config = dict(
    train_examples=48750,
    horizontal_flip=True,
    encoder_mlp_ratio=4,
    encoder_parallel_block=False,
    encoder_num_experts=16,
    encoder_conv_stem=False,
    fusion_encoder_layers=8,
    fusion_encoder_norm='layernorm',
    adamw_lr_other_params=0.0027,
    batch_size=128,
    epochs=19.4,
    weight_decay=0.3,
)
Rows from block 5 of the image encoder of a small image-text matching model, named by matrix and row number. Rows with one number within an expert belong to one neuron, the router's apart. Each number is 500 + 25 x the weight over its row's rms, rounded and kept within 0 to 999. All counts start at 0. Numbers have three digits each.
Before each expert's rows are labels from the 100 images, of 14976, where the router gives the expert most weight on average: "responds to" is what is common among them. Only what is clearly more common there than usual is listed. The data: simulated stained blood smears.
# router: slot weights (encoder.blocks.5.mlp.router.weight, 32x192, trained with AdamW), inputs 128-191
# gate: expert gate (encoder.blocks.5.mlp.gate, 16x192x192), inputs 128-191
# up: expert up (encoder.blocks.5.mlp.up, 16x192x192), inputs 128-191
# down: expert down (encoder.blocks.5.mlp.down, 16x192x192, transposed), outputs 128-191

# expert 8
responds to: dark grains
router.16:491513462488501506474480481512489511491502514504516490495498506480517520481523511484479479540516543549503493486476504532471514504492510503524510509515506511464506484456490496511525483503475496
router.17:495505510514547479477497479498500498498444466474480484491497474535476496496555529521483451490534480518503484536527516481538519499490507574491487503521475511515509480493526513479503470453502492
gate.0:464491482450476521524511521467494489514488536480510483497512475484506462449491504478482520485495555468511486476478559506474503488478467494477496498517531468474494498542494524477553535534517519
up.0:478468524470477538519493477482467502491497484468548504475518486486526517469509499510482521490503523479521462496438536494494471501485477463527525487532499455459484518476476480504562503531452494
down.0:489446508468496489501494481472461507489544454493491518537516489494466501506465546496511518523485483491512495542511512458463479496507472508471520539491478471503458541536513487471490522483504473
gate.1:541487476495521472496447499556514495505495536543465475502498511502492454483443505517486496501481523548498493479523473500500460527534478503515484508502484464490448489506490504484479486518487489
up.1:497436472499549525516469476476506473473535486505535508501512518534485517526549500527532542482494490516515497500536475454499510510473497527492502508453530520483475534517520479505505488506488493
down.1:475493497454472484533435492476496474532475500485497512516553489497535481495539495483470549525458489541554493502528492495529463511469521522473486471541496503511463473527489470501512516475496494
gate.2:502469482501473475532501471522506467506518493507485500516512466511523492523541490484488476493498494486501480533525477536515514495505499492487482483543479456515488515539522509496499544473499498
up.2:497483515501472500545508461499553500532508484539497529502540490545503536508527495449523495506521524540458466513490488509486539518545489518490481472515506524506451469518498541534495541469450515
down.2:501517514482497509486507484520460441458472543488489490491498465476503532477513528511525540496530488449504520494490501527507503496494528522470506527478526487504530522514490480477503466509535499
gate.3:511505534509486463504473524511539490575488531529517529492518521508479496522454541485483537547463486522458491500572476539525506508519494488491504483530516486476478542488526480490504495452524511
up.3:459454519490512541495444498484502491500484491529486462511524505483527469507515528507511476490496517511543528494460493502497467470485501444511493496495452518470476466515488491480475539508510529
down.3:502525504500498494501481537522475527512487493578488565542482484513484488569460518475461496487528500523481504481511490500507494512445541492537550498503508501475473484485480535478475506532497499
gate.4:491510508486445492511488531492499505519490509519448480498457535504465530494526523511510510482507513535481523478479478511503512455507500499466527460527463516516508429472491501512484509506445513
up.4:487487513492527505480480489488527515515499498504504507499551448492517449494468494484528487512493456458507487502508522506496541531549537503541502557463548472488487526515523497488503466519533476
down.4:541484492482516540543480526466502513488518514545475515515539470509518517498489523519495485483508478540434517456484524503495481516502472494515478511496499527489514465502536487548508469491467515
gate.5:487514438502510515511511538483506458473505526433487517511479505478527443529526507478523544515492496546534487497503533532497508516501531527521542483534471482505522494493508504498481554467508517
up.5:512471495471499502510489500483493457428538482472488532566459499488490487574470561508520534487505524515501530542494480499469484471507497506484556472478503481524499479527523486491501535473489487
down.5:515523535494508488486529473528498479498508494456533502558512510486491516517459469526472448518531489511515501476502510495532460430523484522506451521479484497502564499475508525482512479520516518
gate.6:537511450521538508519518479480508504493494501535462512497476469502573530529469490474445482531476526489489459487515482467470497549482469501488471496497499503492512502460534510543481509542487524
up.6:522501516520538461493476508471535484514484497491454514484530487505502497525516488486481459507487524504495483473496504510512538486489522489538523503534553528504438483513501477482494477482440482
down.6:454526528485528515464512537468461444474513526510499505508504486465479469485491489488510492513527481498513509494550485461471492519475544500463510501491491499524518483533501490517457512514487481
gate.7:513491518522474513532514496471501529511478530473512514491457497507519498507514545480522475533479502481479508493467460513484469512496475497502450517491472532539506444432472504492518524476472530
up.7:491512501494475486521512504521503509456518496510478506526500484534508459488457502502502496495488500476511505495478501484522486486490482507454510540493571484486464499525501478442509483489487454
down.7:507548509492485507510469450505541519444541488474479474509559504531522505480503545475553486500467456511463498506471517431513503515477515504482489523532503529502493468487470498549512486509480468
gate.8:494513456450468517471530506506538466465522495505536484498534485528533478479491484502469509490528534522489501469475511520473489503519501485482473513494551522511487506464498467456556477523477515
up.8:490479483525490435486499476507512516523466478472466525500516523519480488503526501532508506508489463521545495564523460538511528513499510537513503510529465531482487463509511485522490489473517476
down.8:451497492561465478501486496482555508515477541497520480476513529505516494509526459519491492486496489517565488448487479517515532506486518504552524502530498501489505489488494509528491478488518526
gate.9:481485520467521479502508513497514492471470530410514500484537490472536503499538467516489461489530489460502522494491473501495469527520511522502485478555480503504487460450547467540436498476514481
up.9:491451502476519479502517538512515511477488531413504514483513516493510493489516478482479468522527526440528500493509469507497493523493499505493483473536512519503492472463525481530457518471492493
down.9:483505503501481547550507500463488520488533471553494478521505484483497490511545529537509522515494483520467497494462486478459501506514481463492543494487503552489518469515481508468459476471517484
gate.10:452470474511523518483471542496452493512548523519488493532517512535515511519507499487501487503486500510458515497496492507532503495493504491481461436527524495525479490555475542510497521525498462
up.10:478441470497478487469508533552518480488537506506472485511493531494508489544461531490483523508533502473490505521539518500523487517533483520499519480447527494502489474540502492456503489524509472
down.10:527488481478471441476490499511467503488487485478467545510516505499532447502523515549450474469501482505477508485444484516524467478505462499494491474538470502479522459509477517440474473485492478
gate.11:472486508519475459539487501457498481531483480493492464525472487497496492527506504486483521540490464479531463514521495515496508503518497464490477467490473477479513502477478527502449554561503486
up.11:471477533490450506521512483454515479530449499499503463501506476501470505515498498470510508536504447462538460514525492515502524490510480465487496490482474509486512491474500503498446588530506482
down.11:530480499498511516460489523551467509531521521463493480485480550540497483500500521464521528508488511505486515532469505486527523522503520531499519504530516494490473550489485501490540505543502481
gate.12:496520465523498504506492494468478530497504499509490497464535549506541494494513525514460475509468496503490499501474485509520508487479514510508517499518480531472493490504483495514493497501476511
up.12:516528494474530506521477511498491497492513515482513512487534475486487511460524528481483484434513505476523536490514540523534505447549528511467464500460512514505519494508476473493543525538544481
down.12:523468512485517513484505480519457538518514481472556503490543492513499495511524540485478474457488457471459487500492522475482527495512497514513513530474499481474496466506510520451498465520470500
gate.13:538481462491512515539485543497546507489506554530482497550502507504458520496512528531491482516502528482510491527544492483492489465515518515538489506450534528472514528550502541543510499457510511
up.13:534495492534525493528490529475507479485479529532469456544502510482462522519542518548503484481526503504511502545542468475498472468526495512522458466465519518472515503521482518552507488502496504
down.13:542435560539537500538506477487518473496496467493505506474489503511468484478521536533474504484510515491468509484524542490506504533513502528436520467482477481502492471498512490493496533478522506
gate.14:514551532509513486534534506451501498494449480511495476493499511508538485547504488514454486506471497449540492532533537502502506476484495448480490482471460462504500534539500504506508494531508491
up.14:505530533524490474525548501461488482509441496537494486482511487527528478519482476519479507519452481468532482519545540517495519473486498454460483497475463461492519524507510493507511514533526481
down.14:491503484512512543503540531447510522481543530458502514469489496563540520508526499455488486519482500480513498436444519481530461508481535528489525499522518515468542511478522498573519467475518493

# expert 7
responds to: spiky cells; two lobes with orange grains
router.14:507519491492546528529502527503494484488512504509531474500488496464506478457557522490532487528500525505480503503476478475523478534483551499530509540574520500462438473494473506455508489485500505
router.15:473511507492525527469516529499489510530479516497527504441555492444518485459518514513509504503470477509502494509483517519506479502487484509499507512537507502467507480537492525522517502498456520
gate.0:470505538522471542478537518524472502503526511491446528477542527533493505523486470533482525461499520488520510480513474512509494485512507482500522472507520523525504485462514472525526518542503479
up.0:466476481537455485498558516507481549519530480484471516465528542493480466519499505537491486522500554517496520459482479515521470465524503518494509504485514514531479474481493477508525520520508523
down.0:538502476480500502539502506552512513499504512499466475463481509516484486496476460446517511484503473519519523541514464501490459499522529481490480464474524491503501464508510517501485498470516534
gate.1:512468517500506510517500495505478497483474490504482562516496477467545453514523442475526520504500548504489500534502554509486546507479500506478505499513480500521542459491470530509497521500525454
up.1:473502503534508499485520527492508469483534491507505449489521478547475535551517524499491490505511478490477529507471467476519460511498486481498496525516520472490450567508516533492507470537490533
down.1:500496505528512509516536504505489497501489502513522465481489492518503513452516491505484530527540498520492518496465489508481510436440474496521510477483496492492482529520478477445543527484476534
gate.2:505512471514492482503545482549481524513515486457516493490535525502508512516485497487517487515512485511453507536502470544500475516519466459528479453505500470436472510490468459534528509518533517
up.2:447493496484487465481486492486509513502506518520471461548501490486483515495539509495503517477494459501514546507551482481523491469508520523474494526505500493516491516528488533474459513491518498
down.2:497482499481481481495483503502469508554501424518480504546453489522504485482467501494515477518481498516465513503525514543543553489486468514495503487543498479461532464499500479515548532482548553
gate.3:479506495471435511489516497476479514509501544513503451503486542495520518451514508510484527464516569504546482482500485550515500506476503481518480503512492528512487546480468516492483489492468526
up.3:452502519505487538524497521485486555486478508497524504531486491517489483526466520502494514502505472475525511491531487503491468489489496528539485530509514455517492489495487540497484521547489479
down.3:464513469464508481528459491488491498507487487548514529483510504498518479515499515502506534522552517438502506487447456493473512524496507471535534511505494518462520498533490486513495493481533485
gate.4:506519539542521517499486499472512509493519512437535509421514503499514499510506471529513472506521491487476533482505474493507481494452507511472480527485533502525500495529535519507453508477487494
up.4:467505478467513496538489505535505495505454501562523522529498525496495551539541534547475476519525488491470494494499554484479515461484497469513524465484501499461474480475478487518493507521480504
down.4:515520490466521533483528493495466495507457444472462456530476459501432507511531516507529484533547532491522502492500497508547549514497467514499470525459499491494496510488484534516519471505480466
gate.5:484479511490555516452518439518505511517514438529468512490507505520458536473497519548459444478519544525495493501562496502502463494492516485480507530470535527521510439533514514481476510525524487
up.5:482496488516537479487477438464490506512477484469494495560523508498456526478495528514493510505492471493491477525512513483487500490511510524473533490451536497530478517476478497469493485514515502
down.5:535525515496482461506502496481532498494451529511469470550496496466491456513505466480464493473527490494507501477479500514484461497490489512515521475481499510510556508485516492465514449529505511
gate.6:479511507497504497495487521518522488474491463487501474485501477528492462487479489506449484510506467523522492505506487504481490452494506485487456495508516487491531522521524466546503491531534522
up.6:443525480506506524512503526486520485475519470492525470491495512500487519528511506496484495464511468504497498503516500494491479498478525504523516462503472452548547479508523454544474524504533511
down.6:531491508474507549503473455504483507528494516504529483499476490504490502530544532521525531514486449511484506508524500525511521511541521517501517506526461482502503507480494469469494528516507488
gate.7:515534479462516531494486487520513543557501473478510509479515496498481481487532480503531514483479494510518491516461496490492545484466514494496519479511521489502453487468499509507500526496532493
up.7:512465531550479466534514513475482442453514543508490473526503488516506528509482512477498494547517495479483494460558518500508469509524496503489497522479464500491556509518479503485501461506492519
down.7:511525532535469484458451470533482516564500524513465467491493557504491516528524515456526473473514502474513511467573469521534477510451508514513497496539445506550487483452476480518533533528497511
gate.8:523534533473504488457475482484485487517520477516494526493464503510436538505477466522544441498515498536494509472479446495507499501495483483490481466488526506513517513480492514498490525466485528
up.8:499509525522488441457495466484519479534487506530486459452511516483462525508516481476509481546500461498545530472488491483477490495487477529484492480509522520536520486521502483522483497496507551
down.8:470483536482464501513529512508503524531541516492468509474461476512440498499517488474528532487527473512493470541507517527517526493478549551492444523486485461493516475506491475538513508472515493
gate.9:462527457480481508531469438500504474472500472503502492560496501492474482522529514547480509493511522462482494507520460540512497534536519491469522480532530512494477540542524474489486543500506486
up.9:518503524510537537510522518484521516509505552486509514438517497514524497506537499509537460512507491514501494474507510481455520511462498562546502516513478514509513496471473547457535475483499531
down.9:510464507504491460478505498478497515489481511505513485504480502520505500497486439517503539487462510473488541481486491489466510508491491468470477496489496470489509493485504487561498486466523516
gate.10:514517493536496498494508489511510474525514503514464524483490480483551491453493496484466496492484474526534522454527434501546487518513511472540490497560525488485495558481511488490452493472488506
up.10:541501464517461522504496491492515466533520505503461512473508475500522499490486500464470481484490455514555507463515414468515483552531523482507489515526491508472492557505503460514469503481477497
down.10:503513450496525510538510518499477535448484488454471466513543499517483532481513487494503509462513425505487508517463516508504468439526510526511485533501538481488489541489478559549519490479473497
gate.11:531547530517506490516491524505488511500511510510477536507516527520490523502525492497493510462466483497493496468499502460472484516508484483515510533536491543496469471500500442550462493520521488
up.11:488451485459508540483476474504509480500478512508515496497479488481533469484448514488501502504531529518509509515505474498531499470501513514501469513480492475478528569506504554477498483496459500
down.11:483525521502545506527482481523472506514529496509475499471499518494501474528508512481472525488529491468515511523473480481513508492498538493498493468498487545496485489470477525497521512521509502
gate.12:539511499497486534549496527509475563511451501464536512482509479499560462513498487522490487530521544519509517510506510475542473515503517496511519535527501529488477466525493481499515502493484546
up.12:520487464498497511447530498465548514503524547521482471465530534515475531441516513509528476495494494513481496521486471531439513494480518507528511473502504507471509538492478528540460535510522473
down.12:526496473519472523483544572494529556481478484516484469486506497523486494500458476491511472557532550533489475514492538504488510502513503529477475503503519516481501477547494482512509517523476473
gate.13:493492457480502503512516511502503494489470455529490482487483491518502488547543473573504502493484514477519476503501494502499516470542530518519488513498500516452517482504538524532465500513488497
up.13:514505515479490487471493511537476493494501529508472516499538508496510516450514493470487493531528497515452533476506489492500507534469480520487525488507496480519491517496444452491537499492545493
down.13:528531464499476465524549502508534506533520480482475525489480463507528459545472499475493481486477542484496553510532487503506474484502509446516485540480466473477513510477545503486525490510477500
gate.14:484467527482496471567478522492502526511482482445485508541529521481501492472482513511495536532501542485472502542514530472487533498521489518477485505528498484509489476473476510539479536521465506
up.14:451511498494504449533457499474521515497486493451498508545494463478478496489502521497481540519526544460547490568478501503473495525485445525483530482464486478490517505514533538455529475487529500
down.14:499495515476494514462497495532461494472517500515504514473508526519480488500500487491501533537527490491458542499515552483466565510470450537523513517482467508491491541484494536525476493523465513

# expert 5
responds to: crowded; discs; no large cell
router.10:496508506496529516511496530516457505523502526499518510515514496440533487480505525499531471475504473519477480515484523512486513457497500512503515496531518496497464464509474477530472461488470471
router.11:491542494509522496555451545516487507431517486503506507525470470496498504470516502468482478460510462517466483495534444497500499490515458536508518491514471542521500483498455525474498531509544528
gate.3:501496509480489482491501525521456505479537490527451505501506486476556508508497487488488505442494494496507505499507478494507473555517495444527521467478504530472490523494513467479525474486505504
up.3:477482487529489549505453556515487492475527476523500504463500472481487507481480519495484494524543496509496526511529494492493499479549501465508458483459485511453498506518522496497518524500531510
down.3:488492445535478524507504519500490474487478498475486541509417494491502487517486467531483507520491504508500477473505519512488513525528528445494489531473472450490460511496514529560535454520539517
gate.4:504524522487487531489514514475523549491521470474484477484487498500481485498471470513490490479484449460519495534504471496518485515463476500465486465499502492492467513555518487505499484501484519
up.4:507479505485546482549532501489460484504460459514472501500517485482518506570463460456490533525475497484480436500478509486565523452512524486547507522484501467490457484490480536492472482559486483
down.4:469518457508477497548492511458540459501511484444496536517488535436528489514510479553511478508476480443492521499518487509477488530513480468543490479541490466511505505496526499541508436496495502
gate.5:432496476518476497495473534505475506506518461458459503507490505508493492459507479541533496533517492502479493508524507491527505504496523524508473516539500461514512460490501480491524545503477513
up.5:516503524484524456463496499488517476474470494480456524495506529504466500491489486507496524475511496492510506508539484505496535541479478511505498559504447504516478545495524487547501476533470484
down.5:486518494503550492507529554463512550488518502475516500459502486499491496525522520538450462515496468491504475514486516449488509526472528501504455487495496499538497496498501475534508483497449526
gate.6:503500501516472468469501453507533511545440475475464532488550507516530508516481543502508500511486489488498512508506485505464498502501495496530510471501492460485473533513487513545506487514474496
up.6:475498493494558529490512499534535550554517515479484511507544488489467514485492494479524482504513469477520484456529482509496467518519503521538474478524488513544464468470488491513454511495476469
down.6:478497514507467490480464529449479533533506553501467494530504434490519507493490487518533509486478484466477510464493519515472491514523550529544496518453485466555510492513523517483482519498517528
gate.7:464532444498490522485483476493504513481476498524466504538485497516484511499535512551532457509495518502450553480432519472511494530538547488554537503505504527496479478465495491494488505517521501
up.7:501499513493505476488514518497511484517464495544466531476499508494513498529487485494457506451484491486520509491557450523492466510479453510468466442492520490511541505485564500500536501484460526
down.7:488530519508527470469507495469490473491501502504457503508505551515489453523546515542474520487497500473480497522506514544462483515525489509511522489503479465473476499506485464517514515529526514
gate.8:536529485547521474479519530538464520507494506495489496531496492537488519508492526516471494526482556513544529501529492515544502522546518477485517501494527503489477451460525478481489457449468466
up.8:503486513506550518534526525503420455472505522509497496534507491442494475510497519476477486500484543506494486527491512519477461529470480508463541502496534455514508497489508491466502519488487487
down.8:516513502501512546555536499480501514493478517522494485507494509473545484517511520537480512531515477490495507502494510547476486513511458494513486449537471495519479532496502472489526501541480520
gate.9:513535515499530516476465454544519474481515455511476528516571548489506534472514485466506466492488447492506523511483490549531491519461482500519502495506516527489528514506482511488482457495475475
up.9:483546448526525482489495507474552508466449462524467472537526533491485529513483486499478500510492469487460485535532477522474511508505451457513479495521462479493505487502564492480484489515516526
down.9:507501496516475471512487517463479491476480525468488556482483483477525501512553490522536483515488498485484512523525522509488488507519481549541466505503471478464448510543528468520534452499509507
gate.10:503484505483513535505488518521496509499509494499490480493500496494504487519463471459481478490524494508487496464524498501519496504489527428490541495531508523522482499475506469499474494511531539
up.10:500506524493517528507477481487521528460539514501507478502505486486533462516470491482485486533514511487512483491551510500504458491497525488542504479542519474503480537487516499506455511509521505
down.10:505524530544489489481492512501506483516502497546524512502490500523473466517484464456490485532505481530510535529539459464499525524504509506494507477470482503488531482519496549449497495525510486
gate.11:469461492464521488492472476500475465494540485505502500465490503465481486515473551498516466497534504472483511475505500513500495473506538478486482494457512508464514449509475509481538511482539505
up.11:526488497519504553506586518523553496493476512505489460535541465536516489454502495501483529493471491506525504523495501472497476511472497491519510523543508519545497559461510491499465471466471487
down.11:502507450472553510485469496479486469504497511499457468530493550454497485488517444488495496522502498497535531495495471492527478491494521484496547528486538507508455520492506505482487496477506522
gate.12:537501482490503461474501476488462534490497478509489504480539479522516481529515545520514472507493499493514459488498514446515507505461499483526474521510475466544475513495478505534491491482487479
up.12:464498494477522519522490503478527527490494489479497488515496477502538502466488472511491490478480513480498465470530486522509522533493478532498494524465485511534480506511527500466516509446492520
down.12:488488518519507491499484471547529521491475495504504541488480510481539500545523497519511522464538510488462522474518535517481489491469521486508499506508457464493483487498571486491485515505532471
gate.13:515448509497500497473472526464535472516534495521535513520506478495482497492519518495504510503519534523457540458523502474500492485532508475496575499504509500511478517462456495496486515508511484
up.13:474527460471462489521521459516522481527493483525510532481505542495500538509527516502500506479542495496548501491512481527539505503496459511496482464524463473446524526516503509483440501470493468
down.13:514496521496517484487490522500491525529474472494485452498504486541507493505509522515478478481530549468530473530530459515501520496505495533519465510468489509456533467451496520509477552529539495
gate.14:456551496494482510512494545489537520472555488522492492519452534530525500491584452449501481486498504481449507478481490523491501438525514462526489482491462475483481486519481509516493482467536496
up.14:482550478486486514508494514508530499481548522503492513477471469534510476487568467451532476542509446502457502492472482499478474476513548518522479482547463502478479471498483476536464500509533481
down.14:531487473491537504500506473452491519491524457504536463490557488507480525492465520480498489502510471532504480505537480502484459551519490520490526484457476530518481504526504477502485482516510496
gate.15:530547523502521477486543494499501519531466520516484476501511524487466511504502449504544525510531506527517517482442502480474544532489497518507481513466528479501530514458507553479525480482511485
up.15:512527506500520486531502466497513509481483504514529493496465495540496471503511510481487543519502526540493509482474497523493530491475486497493519507534486491480474507478517429543513487480463499
down.15:529508493521476474476448480488530526481485525497506481469502445527485471515484467512515479454497481526503514474482482511492505481521442489468497504473457475490511501513490519552487492501507503
gate.16:495521469497485489492515497520508504503494456518525485512509546480495492529516517483513589538478497516529512500440527439513479477467529483474500469507481527499494535459523452517495504499511484
up.16:477497461523540509513493516528459499452479467484542482476521500525543451514540495474482502479461507489513492498476512460516447508502533515497546479512511509510494479464462475525492494476507512
down.16:538508495483491506511500477542507527507512513525510464502524508512514506517519489494533465462480479494494483472466547515551498530490491496475481494500525517503535473524497553475466519494500499
gate.17:507525487526468540449533472532506519484506503523506512517502483493459527505507488485512440539496461496511501521459531520501470558508461484540473496482474476509499467504487521498503497476509472
up.17:471542534498493502531520455445463518533478461512541499501468506501508499496512526491507525518540494508512529529520480497527493455512497465466535462509524531482552570511520502463509517497465489
down.17:470492445478496497510531523546489500540498503489507537514513518511502520480489504547493510476478477491520494515467513470533482453524504527490432529497502533499525511493510479488547523506508492

# expert 14
responds to: crowded
router.28:510494482512527521528479507515486530502521571508519490488534505500477562501505514475455502513516509508468451522451518458541442484491499505482536485505468508464445498549473514505479518497483498
router.29:510500434520538515482468483499471535463521527527472527520550501508505532497516550533498471508458530517467510482486527501462499513508500529511541502510522505478502512467486518478511498501539499
gate.3:526527515498524454487540457529505473510446517529493499450502502472539498528496455467452536500486505512492507501497535530506518519475488518492484500555519516485434517503512473509516506513504525
up.3:502538474515489483490536482503496504488471544485491517474494531473511491545487472501483551486461481497514487512507515506478503476464512475480469472541505527464468504497547452484478502501514502
down.3:490482497503422458464517518465523504538480504507451471480477471517488498529502530495543499530508549474493491482498510536476506478499557468482505496483477485484484473483537479489488570553503498
gate.4:553524528480524484537523518511537538521504460497484488517490505490453518543495478455477480457501504471493512497511542531493501497492581530487534512491537477484473525491472509452511510519492515
up.4:488434511487493527511474494451496472480459480515473525496484508509512477470499532488516529572498541493499501493513471499486490524504519467518472527512502449499493495488535535524464549456497498
down.4:507515515498540526512490530502539516487549494512494495477491488492509492491510550490469469495536501573487523538526507493481517520489513535539486514519493504514507477488495435533482456513456428
gate.5:468495487485505497482498479550479527508434502452442474496487564563495472468445479506488495487493487421517515474498515491512487491491525531505478502518514467532492499461481530494467528484517492
up.5:495537486493494510530521477536518488492513527531494504438490498469521486478501486476496474513448530522486502516501459500461504531513459514494484480532511506433503503471523524494485478485488490
down.5:480506425526531535497486451510489475479500487550487502467463487510478515502500458530501481495490474517480524528459472563466550489492526502498516531471494537500499467476537525535510484525515524
gate.6:464476457508521516460534479479485489545496499467512522499525494530462558470516469506504489488528498507473515511507484499482493472489490482493492496495485490488531475538478486519483508494543506
up.6:506518506458482492521460532524513488471500464540535537485531551512532517502507534485525491489481503536507501480480494512489471520516462520496532525510493524523493473480515514546525478486485469
down.6:488511494534549501514531478506475502495509515526501464469520496509503487490478517507468507526499494524428522515454494474454538503535516515533503507505476473504469458463508543520491498501456435
gate.7:550507503497510516530507513506521480504517495516469512507492490465489492490516503498510504546482499493455501484494524480449505491489493527498489532499479464500461500566527518501492453470495509
up.7:509518500473538472511547528470497483527514476446507522509489490474508542488496502480479482536494488508529541466477531501520514491467505492509456521456488474483470519491534514495489498501497503
down.7:496468510497497460471486472478476496467478536487509545462516514551487465486506487487503535493506495540514506498469449446502480518512565519550469485510480535488493521484526531539470493524470482
gate.8:504478450514489499481508518501517553529514495474553520492525487473470470513508476524527540461508479511517477492465493504536470504518515466512481483529542552488450478497500535499444456551516486
up.8:487496517498476521488513497493477520486501567458510483489458496485491530453495508469462482529526480542473508475519530527492523488501519511490503506496520501520547500531515514484487501477546496
down.8:494490450523540480483509540480494487518494470495524488467536478541463446538466491546475483504488537516479512509504554461508524503486487515499482464494507483470514510498522496494525482495429533
gate.9:480500538487508501471511517487523493499530438482468518469472510508527472506506475478484526498500497478528498482529518512499482540499508495490552472438484497545468538508480515522484512491507527
up.9:513506491526474530485487488485504539501541490437487505517521524533525502483460485510528477509491499483496480485551518499515485480508508481519497527424502524494501494465515471478468497461523542
down.9:479482472497513480522528545459471509468487473487492496535485500479493479512462484501512497516502543460477515507525515510517498489530508528547475530483461468504516476533491510524495497522496474
gate.10:529486503490505524488506498513484445480493498507500503494500509551489531433456478474544474512497517461526493501496546524461445548498527449493499521489483485496503511489524520494496514505494510
up.10:536474495474478520490507495494489502503498527509501505480489502517525521448432494507513486541532483500466477455481502521521464523515505504509453538442498528505524499477559539503508477503504512
down.10:510494489500525507484518500514505502522475537476525509505492525501497499502494520523489477482493463509504489535490474545536485487497486516524481479501451511503509491563496473525483504494450497
gate.11:506503525533532507484496508459498505512498473487518546505493504522465508513469450510519496487489536472466510484523521531467482520526448452491491479497491490476537478506460485494527472546521488
up.11:569462503466493475524494502493462518488507527496539497465493523507524481535510515534497532503532537511489504490473484481518537465478518542538514510557540466493472484455496518498497540467476488
down.11:515492482505507469501461471501519560542536524499523527532473516504491525502500512486493506516517505495502508471500455440513500540480510476522489511487494473501517484496529505482496482520514500
gate.12:533467487466524451474514468491500507513485504504513476495516477471484527510508506537496515486540460513465488496510521521502506491482502524483491519475503540539486455498501492469475533522561472
up.12:524472477497508454492501498494501502538496515501498495508525431492494515512508479547499543490512491515463469504490538501509516456502504518482478510485485572561504469513496516479493497541518491
down.12:485504503508466517505468521528485488506480521504513512496470480514514480497507530497532480510503508505529489480501470501511515513496510494478515513493512454484523514459508539517506504513494458
gate.13:487477529553487488474520496492526487518518473518486592461493508508461466527539518487532548481512499508560487467473513479523525533516492487504529498492506502494474477514469531502523500499473474
up.13:514534463484511511502479530543474456499448477524455463526497510505521544516497458506467505516514508492540524548498512522510491478479508473484470481475474482500533521499543493489492472452462506
down.13:506510495581511501486507503512542466485509521507515496480483487517517427535472545570497500512521522525483490506528485502531514509477495507542505486523481468497507529502501510554521505515479520
gate.14:475467509505490504497499501470501489537474489487524494493547485483494480481494520513511523529556452539476504506487493518526467515507465511539508534485478472520456502522517475504487490463480507
up.14:527517517477486491568504480462505479506462479511508441471549490495488491512526480542513498493491498514512520509498522516518487518516504496517486501513498455457486546522535512542492528455459498
down.14:497498493518492521497528514497530458470492492518477518485494531497486512496471454505473475477501464480501530540555537488494474512489502505451536504486556516445488506500517473474545475462508487
gate.15:512506538514507486514540527521554452501554529536475531524483472498495478566494541472484485528486524528496490492467472492523524475489472495465512483515472511546528507517536494452498477524531496
up.15:487549498491441502493469468496468500483454489489534493499507539465499518485486473509478503463515498497520517521520516500515487522546511504462482549472558489503489508487523514513529519449504487
down.15:483488517518522550536493473525531494538506508578525483524486477481509473437479503514503494523532505520476481479476482502501571527500505533529505479495477502509552512520532484511485501484497514
gate.16:498570539493497504530517486511465520517479496498495449481485541497488511499490472476518501483473490527537538535522490475525496533515494550521492507510460473504462525468484509504476505498479475
up.16:485471561479490482486486479494521526497525494448536521471512472492531533519496484484508511502503499527525476469503507489498472520510520469489506527527494494480518470434502496537508491481445474
down.16:462505478478470527458545490508504502531497526542523532491517548531497455452447483540516489462505480504505492512524475474534493497484537468512507516515515546471468482518510483480489513530468517
gate.17:517484545513498533477467442521513460529464536523508464512506500498535492517478501497493500478445540506507477537502493503516468518479534478492511483500526550495559506458516530518450455449469506
up.17:519533511525506476469511509488514505454482549494456492499453482537489516485493499477529501481521503482505480514465509542502519461528505513462505504482488462480544486517496524511498503500512516
down.17:490488516469501487519458491497486532502496577520522486479505491515505496486534492480507472493523499483486512497510500449508521519495533529497473531532482474509487509481501541499510519509487524